From a checkpoint of a small contrastive audio-text model.
Model: 1.38M parameters, log mel input, encoder arch efficientnet, encoder norm batchnorm, encoder depths [2, 5, 5], text encoder width 128, text encoder norm layernorm, text encoder activation gelu.
Training: soap at rate 0.0013, 7600 steps.
Data: trained on synthesised sound scenes: up to three everyday sounds over a background, 26041 training examples, 74.7 epochs.
Rows from block 3 of the audio encoder of a small contrastive audio-text model, named by matrix and row number. Rows with one number belong to one channel. Each number is 128 + 24 x the weight over its row's rms, rounded and kept within 0 to 255. All counts start at 0.
After each channel's rows are labels from the 100 clips, of 14848, where the channel reaches its highest value: "peak in band" is the frequency band that holds the peak; "responds to" is what is common among them. Only what is clearly more common there than usual is listed. The data: synthesised sound scenes: up to three everyday sounds over a background. In brackets: how many of the 100, against the usual share in percent.
# convs0: expand pointwise conv (encoder.blocks.3.convs.0.weight, 96x24x1x1), inputs 0-23
# convs1: depthwise 5x5 conv (encoder.blocks.3.convs.1.weight, 96x1x5x5, trained with AdamW), a 5x5 kernel
# convs2: project pointwise conv (encoder.blocks.3.convs.2.weight, 24x96x1x1, transposed), outputs 0-23

convs0.88 [133 174 156 129 115 129  75 152  96 131 155 118 110 120 115 154 177 105 149 121 140 131 140 148]
convs1.88 [110 115 154 121 115 105 145 147 119 129 130 202 186 135 148 127 150 133 106 119 149 138 129 111 105]
convs2.88 [116 134  99  90 138 133 164 111 143 148 143 121 130 122 154 169 110  83 113 134  97  82 137 152]
peak in band: 0 to 250 Hz (93 vs 12.5)
responds to: thin (high-pass) (72 vs 11.7)

convs0.92 [147 144 137  96  92  93 111 118 144 140 176 140  99 135 139 111 124 137 161  71 117 147 132 135]
convs1.92 [115 103 134 114 137 158 150 129 113 120 144 129  90  71  72 165 138 122 112 123 140 159 125 110 145]
convs2.92 [121 138  91 119 124  82 124 162 135 107 118 116 123 122 128  97  72 152  99 106 124  90 151 119]
peak in band: 0 to 250 Hz (80 vs 12.5)
responds to: background: none (47 vs 22); footsteps (25 vs 5.4)

convs0.74 [127 101 110 145 141  96 158 107 132 164 165 166 130 136 146 157  89 111 156 103 108 155 142 129]
convs1.74 [150 117 131 122 129 102 158 108 110  98 160 181 176 120 105 116  91 111 132 138 131 107 135 163 142]
convs2.74 [111 141  98 128  91 125 108 152 105 143 124 109 129 138 114  95 200 126 150 133 144 159 104 121]
peak in band: 0 to 250 Hz (71 vs 12.5)
responds to: background: none (55 vs 22); thunder (39 vs 5.2); first sound: thunder (29 vs 2.7); clipping (26 vs 7.9)

convs0.61 [ 83 146 158 134 124 117 120 100 140 116 147 135 101 122 122 146 176 108 149 115 107 142 176  88]
convs1.61 [138  89 110 139 133 119  78 118 134 119 136 128 114 121 124 153 187 148 129 132 152 182 162 125 128]
convs2.61 [141 144 135 135  72 109  89 157  89 135 122 171 131 147 119 125  85 146 124 114 107 119 148 112]
peak in band: 2000 to 4000 Hz (55 vs 25)
responds to: background: none (78 vs 22); bird chirping (28 vs 5.2)

convs0.95 [133 108 105 147 128 140 114 136 189 135 160 159  95 100 113 109 123 141  99 141 140 148 124  83]
convs1.95 [124 104 105 146 150 104 156 124  94 121 144 180 105  85  97 129 144 129 105 118 136  86 147 108 119]
convs2.95 [128 167 116 118 104  89 126 123  83 116 140 151 115  77  86 135 148 152 148 129 141 151 113 112]
peak in band: 0 to 250 Hz (31 vs 12.5)
responds to: background: none (47 vs 22); water drop (40 vs 5.1); first sound: water drop (28 vs 2.6); footsteps (26 vs 5.4)

convs0.36 [123 142 104  82 169 147  86 132 146 136 119 127  90 165 144 166 147 137 128 127 139 145 113  96]
convs1.36 [136 126 148 135 142 154 172 182 138 136 111 165 149 151 121 108  93 118  89  99 108 114 109 119 116]
convs2.36 [149 123 123 158 123 182  97 159 119  93 137 123  95 121 121 145 138 159 115  95 121 130  80 118]
peak in band: 4000 to 8000 Hz (96 vs 25)
responds to: spray hiss (92 vs 5.4); first sound: spray hiss (51 vs 2.7)

convs0.22 [ 87 115 102 118 128 138 130 153 116 173 128 147  79 110 125 152  84 161 103 129 104 143 137 141]
convs1.22 [168 141 125 144 113 112 117 100 139  78 116 112  89 138 150 109 125 127 156 127 144 184 149 104 144]
convs2.22 [128 109 136 126  72 131 118 189 127 134 107 132 132  90 100 132  99 171 140 110 138 135 129 146]
peak in band: 2000 to 4000 Hz (75 vs 25)
responds to: bird chirping (80 vs 5.2); background: none (53 vs 22); first sound: bird chirping (42 vs 2.7)

convs0.83 [ 91 127  93 109 135 124  86 120 149 171 132 129 117 120 122 112 114  89 141 113 118 101 101  79]
convs1.83 [138 110 126 159 140  82 102 112  91  66 117 134 115 115 109 145 155 162 135 118 149 150 150 130 133]
convs2.83 [ 97 104  99 140 116 148 127 136 123 119 154 150  97 107 130  69 126 104 150  93 148 116  88 122]
peak in band: 2000 to 4000 Hz (68 vs 25)
responds to: background: none (53 vs 22); creak (52 vs 5.8); whistle (36 vs 5.1); first sound: creak (31 vs 2.9)

convs0.58 [133 118 129 112 152 179  88 117 106 143 111 143  88 112 169  97 125  97 147 132 160 133 107 125]
convs1.58 [106  93  81  75 101 127 106 133 123 127  96 111 157 129 147 121 126 150 114 142 121 129 156 168 149]
convs2.58 [ 95 110 122 141 148  95 121 150 108 114 132 142 164 126  82 153 106  88 172 145 132 116 107 107]
peak in band: 2000 to 4000 Hz (57 vs 25)
responds to: background: none (45 vs 22); whistle (33 vs 5.1); first sound: whistle (28 vs 2.6); creak (27 vs 5.8)

convs0.65 [112 177 160 128 109 100  94 118 144 159 140 139 128 124 150 150 114 124 137 114  92 109 184 138]
convs1.65 [140 143 125 107  90 135 157 157 132 106 133 118 164 172 156  77 130 103 132 138 104  99 100 144 123]
convs2.65 [115  99 122  97 111 106 124 108 118 119 166  97 137 141 136 185 109  89 127 172 127 149 144 133]
peak in band: 4000 to 8000 Hz (70 vs 25); 0 to 250 Hz (30 vs 12.5)
responds to: background: none (51 vs 22); fly buzzing (50 vs 5.3); first sound: fly buzzing (28 vs 2.8)

convs0.75 [106 145 151 126 152  92 117 131 142  81 123 137 123 120 139 125 121  72 103 143 105 133  74 145]
convs1.75 [119 100 141 102 129 125 133 114 108 128 139 163 126  75 121 134 134  74  63 132 143 132 120 130 146]
convs2.75 [ 98 159  90 128 138  91 149 119 145 114 105 144 100  90 141 157 137 126 104 132 142 119 123  73]
peak in band: 0 to 250 Hz (60 vs 12.5)
responds to: background: none (56 vs 22); hammering (30 vs 5.2)